config = dict(
    model='GAN',
    dataset='drawn branching plants',
    train_examples=36250,
    image_size=32,
    horizontal_flip=False,
    z_dim=128,
    loss='hinge',
    generator_norm='layernorm',
    generator_activation='silu',
    generator_channel_attention='se',
    generator_widths=[32, 32, 64, 128],
    generator_blocks_per_level=3,
    generator_block='basic',
    generator_attention=False,
    generator_upsampling='nearest_conv',
    discriminator_arch='vgg',
    discriminator_norm='batchnorm',
    discriminator_activation='gelu',
    discriminator_depths=[2, 4, 2],
    discriminator_kernel_size=3,
    discriminator_stem='deep',
    discriminator_widths=[80, 128, 240],
    discriminator_downsampling='max',
    instance_noise=0.2,
    consistency_weight=10,
    init='kaiming_normal',
    residual_init='none',
    optimizer='muon',
    muon_scale='original',
    learning_rate=0.0088,
    momentum=0.5,
    nesterov=True,
    orthogonalizer='polar_express',
    adamw_lr_other_params=0.0003,
    max_grad_norm=3.0,
    cautious_weight_decay=True,
    magnitude_pruning=0.7,
    max_steps=5100,
    batch_size=256,
    epochs=36.0,
    lr_schedule='linear',
    final_lr_fraction=0,
    warmup_steps=150,
    weight_decay=0.01,
    adamw_weight_decay_other_params=0.05,
)
Rows from block 5 of the discriminator of a small GAN, named by matrix and row number. Each number is 128 + 32 x the weight over its row's rms, rounded and kept within 0 to 255. All counts start at 0. Numbers have three digits each.
After each channel's rows are labels from the 100 images, of 14848, where the channel reaches its highest value: "responds to" is what is common among them; "colour at peak" is the nearest of a few named colours to the mean colour under the peak. Only what is clearly more common there than usual is listed. The data: drawn branching plants. In brackets: how many of the 100.
# conv: 3x3 conv (discriminator.blocks.5.conv.weight, 128x128x3x3, each kernel summed), inputs 0-127

conv.97:144091114144099078085104097088135145191136134103137132118153157141124124058092158146114139168084142163119084050133124097128154119134105151116106105136186194104091203104146159208159111184149115153103148090144109162118107098107080148131102158105133133086088148187152120119147136121072140107114190134118146099125233181120108106121160145099116128151120146121085133082135187175158142141170
responds to: leaning left (73); green leaves (55)
colour at peak: white (73)

conv.43:103142130145145128108164121119164142091204164097142054191058128137128162129177108123128164131173118119124202128112140130215136063128134100080085115157158142110103113147101119093128126145130187128131172098139154111114167128066099106088205157118141103116132157102114086101128123171154128115127128070141114106158096094192089225090128108129145124099095114113115136171128164148137185168128
responds to: night (99)
colour at peak: brown (73); black (26)

conv.26:133186142119164223116113100141117103165120141120149170149151093095120138107080120205134118117078128143133139121109115102087145127163129081142092166166125162125251111151113137128090068122143116111255154138140136141164118102142139104118120123128143128131127145156098143133161128104137100073113154124123128140128155112103152082166150141142113128156212140128140103103128090119134122115128
responds to: two-way forks (92); narrow (47); leaning right (37)
colour at peak: white (48)

conv.4:152122111114121142147168126105122111187115144167139129111135145117123113123119145094141103102106079130071105141132107124114242148144113081061093123159165156132164087105105137140121097141135135109156100080120124099127124162096178118127130126150107124062154130197118121148115131146117058029076099154148155215113111134122125145113129105220119116090190115154125103120106202112206143136118
responds to: leaning right (89); red berries (49); autumn leaves (39)
colour at peak: grey (57)

conv.123:083128101151130128110148129106201115110130128181132059114156154166135158128117107172055128111128124106159038117119091128128107132155119057158128108137107128128160145178147128176128128148128090128105108155128164110093149170174130122114161208113095241162123105201118127143115103095112128119128082112139144164134167185128081128112128130089194076174162127076151079165128155171128111133119
responds to: two-way forks (86); narrow (46); leaning right (39)
colour at peak: grey (51)

conv.103:162113099155121105099121101092110079156118248128148117161128097099118110134128133076255131119077112134128103128195128104138135120147128128141139138185164113112128115118128147130117161128128141086110128139128128141114111128140128159171075126125116133160150170104128128086120120119136133120097150144135137214087109117128123138128125123128134137117161147126255108188155141133094070087100
responds to: green leaves (99); leaning right (52); narrow (48)
colour at peak: cyan (33)

conv.35:133128157104115106052215089102166051127115146169144146093137117079127128119113067099137151147123107129088116051160049125128131178116164117155125101255158112105089128082091112137134105151128128128119126128173144101155128150146152101103154128114147157116150098108151175135141124207129133118122154114090128150075221116148128107096136117099117091132113120171128128128112162069119143101170
responds to: white flowers (99); three-way forks (89)
colour at peak: grey (55)

conv.39:124128134149149200149108098109143113088130123128121061128102124167094150115162125148122139083128080128139102136255110058096119120212151083177128169149149154165135117078134150171146120176130114086074144128130091111132146102128161133074185131187092096110068109158151136106115128087146105147113149109120128109064117148120100128128110082108095096135128111161144147104131150161150101131131
responds to: three-way forks (96); pink blossoms (80); leaning right (57)
colour at peak: pink (43)

conv.83:110124113155177111069133104090129117073125103118144144108151101159111097140085161128101079142128105092183136128167074103099128112056097140128189131105148114182098064135091103125157147148150066119105051099112101051100096139154099116120146124143100128078124182154101205138105097137192161104148118139150057107128146180137130138103124111094106091104110128125030119141128142144078119147091
responds to: green leaves (99); three-way forks (90); night (81)
colour at peak: brown (70)

conv.121:127148086118177122171105105126149152184128140171125169149128111096148093124077117145104126123193170094108124220131115145182128132116141185095151111101158158116112205131145128115146124128108219146196115112131132124123133124116139120128165144119110128151120140141133090144139225130162112090143134115163114103188165178107078136170148102132122220148196180132111101109171158133161138092191
responds to: leaning left (75); two-way forks (74); bare (41)
colour at peak: grey (48)

conv.86:118100090112151153117103128220154125145102128128089128147128104128124144101151116146114130148075175140151128157110111140069129151163134045115105128166115073067122084078128094128101092146105128133096128155147122062119153154084107126126136113150085150128128203102155073108108235130126129128172148085169128214180099148149151128104099128115103101148050114200100111074148100116128132107128
responds to: red berries (92); wide (72)
colour at peak: grey (56)

conv.29:096105175139093144128110112162122128180145127164164169153170100138089170149099127174204188075144145146128128128152101128133104053156128111146178211128088147114091108161151108128102128148142128173157167180097122154100147099157098155128140090192123118162101147127113099123079098152117066114124120089139128171161182162129067128121104128118122210106146128156153051096164168136100144127060
responds to: pink blossoms (75); leaning right (45); narrow (38)
colour at peak: cyan (69)

conv.75:122117160116151115156099195165076157136128119144111151126128146116131083136113182102157110120097106126139126168161141119171135192117128225123144129082052227174166092155117117108101213153106140133158132136120124148053098043124147169133121147131150111150101161093080146112061102136143087155115088114117114139124092138145130132139139118123120050098148126078155123120178134130186130087134
responds to: two-way forks (83); autumn leaves (79); thick trunk (62); habit: drooping (40)
colour at peak: white (53)

conv.64:139153138090055116143139086139145116120140101092107182106146151136178115126130095123102169128070113174122098120164148137149108055126112142142132128110165134114116120173167108199109134152130130151075188120120141074100075131109068107100090195146113142147080111121097104148132103141135123105094169085128173109202207109105128123119075137093210144118122111144093145144106137091148134121237
responds to: leaning left (100); two-way forks (100)
colour at peak: grey (50)

conv.122:116166130156093073128119106112120128128122095102149115174128139129106101178150079157059112098109136073130128111134091140168161123133093126128119162107091135143151128128118117104245140060120128140115225138128118139106063127094161140079097108108133142151135119118103131134130081078090134077115164210128112135084083104114143117114128112122179146144138145117133139000140124067138141116148
responds to: white flowers (47)
colour at peak: white (90)

conv.33:150110107131103071086116134144087108097173069148110128105109145116094148082108127083111109093088126090097137143111102152172093142122160175124088115100101106110170111154128089111092134122134109142157106141136154128095110135091181255139183151098128203163095148144107120128102141143109128122097136116173152150116117188053118115138149110087107144125121159103178108157183219133128152128106
responds to: white flowers (45)
colour at peak: cyan (39)

conv.89:106151082169163158137098120126114133108120213196117129107128110120107101095214153114142127186215179119151104150130116055128163113189086115164168101078097099125129131181133136078140076102129166085117079058122123092133151137142143105136110086118115118081142140132142101139107102046142140162140116122159122148066099122127154133221135114140105161105119146103134112120168138107081130102101
responds to: two-way forks (100); leaning right (95); white flowers (53)
colour at peak: grey (54)

conv.50:132157133141124108199107124142073128087108156137132131083128123223082101143110143128111126128178125128120120178093130130117165180108099217104138081112116098128099119072128139245135143143117128160106128105102101104128059114147128144128168183132142149133107175172108140118172182155110174100136097135085071159108107121101110112065148171099154110065117080091128108155131157160157158171128
responds to: two-way forks (73); bare (44)
colour at peak: white (51)

conv.24:116169133167120077143118103092098096178136153132134140111137127147068152124085157131158123020087239099130193153088134139125178152138135172102136144152071164128134130129141108130103134113140139193150105111134148115153110146096178162123104134125118154131089131143128104176126114190113088028103115106122122102144144118180147157088136210148104078098194157128134101139124137105144083143135
responds to: narrow (62); green leaves (55)
colour at peak: white (63)

conv.56:158170162105134121186131084144113174157181114102144115133105141099071088054173099166101172129103091120128169210088109091089191108128128146143158128106176151128162166131210091165128108128113167128128145109093123105095125128216151081099156128148115128128144128133142094128128190128108104128109130124188088128194144128142106170156167130115072173057128163089104145114169096091125115120112
responds to: two-way forks (100); leaning left (90)
colour at peak: white (44)

conv.27:129091139110119106148137105110174145122131179119119110148121144134135123112136195158120118138114057226113113102114123128141128098228128123186140106114132119157113082180190226169093082151120141106124132121128109058083095107132236125162111108161131149152155092138166120047122120077122116122095087137134122175179150116126116167178123114080118127105137093116113162159128124122148124142127
responds to: leaning right (77); red berries (36)
colour at peak: cyan (41); white (40)

conv.76:165139151112144146105137097126161049123102238148166087109107140138096168114120180137176175191113034177114115128141149078142128099128136117155119106105142119120110121124117116108122079128156076137148119145159122126124147107139107121169065144089149094128149111127156137007104077075122065108131124128138160125118132114138158152140175116119111137169118103123223104108139138139190151117106
responds to: white flowers (88); narrow (38)
colour at peak: grey (47)

conv.93:072155155104150126191140152147111143093128131181129153114128133124136111155170127135103105118163171088128069122100119148128128184114099063097156153134120123084175116136124150149199219142120149106096155098172067165107118130128071094120123115133084145160130154115194090122149162134101222168142070110122178128110115095150128085136151114144141112091029105138148144144091126155083147181100
responds to: wide (96); bare (35)
colour at peak: grey (54)

conv.114:129128139110133090113095088097101096189133119158111086123158112134128124088123100138119119101145141140111100117154115107113112127157156128126116126143120102123125172105141116117242128158100135147119117178138114147144098128111136122110142119098122144112114138191173164133229255135175108113153231143240093127116152120127109111116148100175152128117117172217120136106123114157144144118107
responds to: red berries (89); three-way forks (89); wide (42)
colour at peak: cyan (40)

conv.74:116143085172110124068134086138100111095073108152089195107140093084068063092124143128098115162164219126126161132146128150128125117097127088182128149110058124124200070158110128128114092140105112204098093121111194062101137103107114148135100112128147167144079128148151095141149128157128128158128167080100149173098102133206131186140193116128151120118129135147119084079154128117128128127145
responds to: night (100); white flowers (48)
colour at peak: brown (98)

conv.66:111101151081118116214143127116152242157133098120122097214091160137122124138157100106057099120129158116130131166112108153176160123099121094111094110124134126091140107113132209137141090133099160111128127119191159155141133062128072104099165140117090117075070148093151103141137135099111249139134126161139099151106070128150121133136157118164128131145099089108119110095089119164109127102106
responds to: wide (92); bare (44)
colour at peak: white (55)

conv.107:127116074125160174142143130147120141185141104085090140130104101062104128122103142128178137155103144137104109155168079063123110145128087088191149098110124115122150128157131143134107109067138114061156101118103132159118158097165095113145108123146100127132181080133044154165044138089118172162113178114113110127128119093140084100151137213144094174128160182055116128133176114124049122122092
responds to: autumn leaves (44)
colour at peak: white (53)

conv.28:126118080079143144098140109079125109130133128098147104159155128103100128128144109136093154128112083153176076108092088102108097161163168114088128128165128107141128123128093053136142105201128072128128143154151166136148101174111128153162255174142076164130152181128116153144166167112128128110200104128128093128128128144191156113134151128112126128146089056110149064184128148078063128157105
responds to: spreading (45); pink blossoms (41)
colour at peak: white (39)

conv.20:128179133145107118097092122108095107131103141128090113132188146133152128231120128120123147128128147150097110082186156094040145106073193169183126142107128147103080146087128106099121105128148128128094134244163150106154101090128146204139157090114150112105128161159125109150121186077119095128097150148151168068102091106114132108151128082130113118083135139128081137065113160107097139178134
responds to: bare (52); spreading (36)
colour at peak: cyan (39)

conv.11:128147137128134152146120128129120120156115123100128180105166147150132143128122161079151082137099119071177135139085119128156114120069086155118149143111144117093130141131128205255101146147121099113177164128133083131126099146143099128163147152133149112120152101162128191118104079120136173108083198255128128115148186199116128154136135127130111115095143115149133137127094095142138105137147
responds to: leaning left (53); narrow (46); pink blossoms (42)
colour at peak: cyan (39)

conv.105:116092131100073116181123132092116137140106118121110111104087197188129129143092145132157128220100116142138128120096078104114125097108133117108081090100133167135130103073104137117157128117172162193137145084187125158097039122120128121121178129057118097130104142159147137101121143116072066096134143213118135093170151092150110090163205128120087115135114086127112139094149109128163178114191
responds to: leaning left (61); white flowers (59); bare (41)
colour at peak: white (40)

conv.63:089106128102105154128100098112099125147112078109113128092108128111093161135124128128120165095128255063115230152145143129098114147110158124128113155133144128119209121128143100159165101100110105140068094109120191128104144137121128174114072104101108181128113119127157114134119088128115113078128108074128125103084106112090117062109128097203105132152125120106151052112099132163110128149128
responds to: night (70)
colour at peak: brown (69)

conv.69:125083092150255191116122101129123131110168102093110133148130126128138118125139090137146124123114155133091181142140098105115106051141158134126114128147168140145134214123150211143114109133092140127134094116099101140152155093102136080054192136143101142167113122075220136080117150094134098124142125064116147126121127129180116137123104034156141129147090123107120090128149182138110094135101
responds to: red berries (94); three-way forks (93)
colour at peak: cyan (66)

conv.116:098141080123131121175108122141078097157131120149119137124082125137078162185125177127137134090138180069108122190148103133058128115138099175076109145159104116183112108118183138112246119108121106142158121196128169131105126128170117126128124066136081108109110125199120205095127128114128110115088116213152083143146093195094124118131109117082084142120122137122147132123168141101098106160131
responds to: three-way forks (87)
colour at peak: white (93)

conv.126:164150151117146118108125110148115119097136112086122122092146092136122117111133112172136137151076146113170111114128128143171172086109125162105145128143121182085128128210196138113112077145139224156135122140128148135151131100134067120139200170131101088128136122118191090142176163117149130115133178096136126113209124110164129219154106076129159189116133107114107136111132133128185121127249
responds to: two-way forks (100); leaning left (86); white flowers (36)
colour at peak: grey (50)

conv.102:119071049131121076101157156141118124212115128158127157096140119102152168105128161082103155116073093117146108140116163082140151185128134240115166119111144114155086139097163115082118180128119143173190136185172128151111135115128128205076151110154121128115177083116131146128146118081130126118128135117145170157096153144109122143087119180171086109095128086132145146145145146063188108161080
responds to: leaning right (93); two-way forks (83); autumn leaves (49)
colour at peak: grey (48)

conv.100:128135110085137153145147083138183100131146181120149161142105106172125114128119174125080181080139114209102087126145098134233113128180105085143100175099092128110110080133128121076124109103166160125106233114159140048117109125158116153118096090150136131137172118120106119116092126143136145093095178164165120099091172107130117173123089148114158132103128122133128228168115087105128114128091
responds to: leaning right (100); two-way forks (99)
colour at peak: white (41)

conv.9:130128080147104176151117164114117111143144099057146044191109120156158110149096099191124132175062095081093140114099051123094097108142154078129116161172120082116148097116107143090143127141155115158120135178140136165118113139122124167082161151100081122113118143191139184207093109109059140157126183140114118115107170109090068121080107113123095133135115138112163145104073074128132105118087
responds to: drooping (37)
colour at peak: grey (53)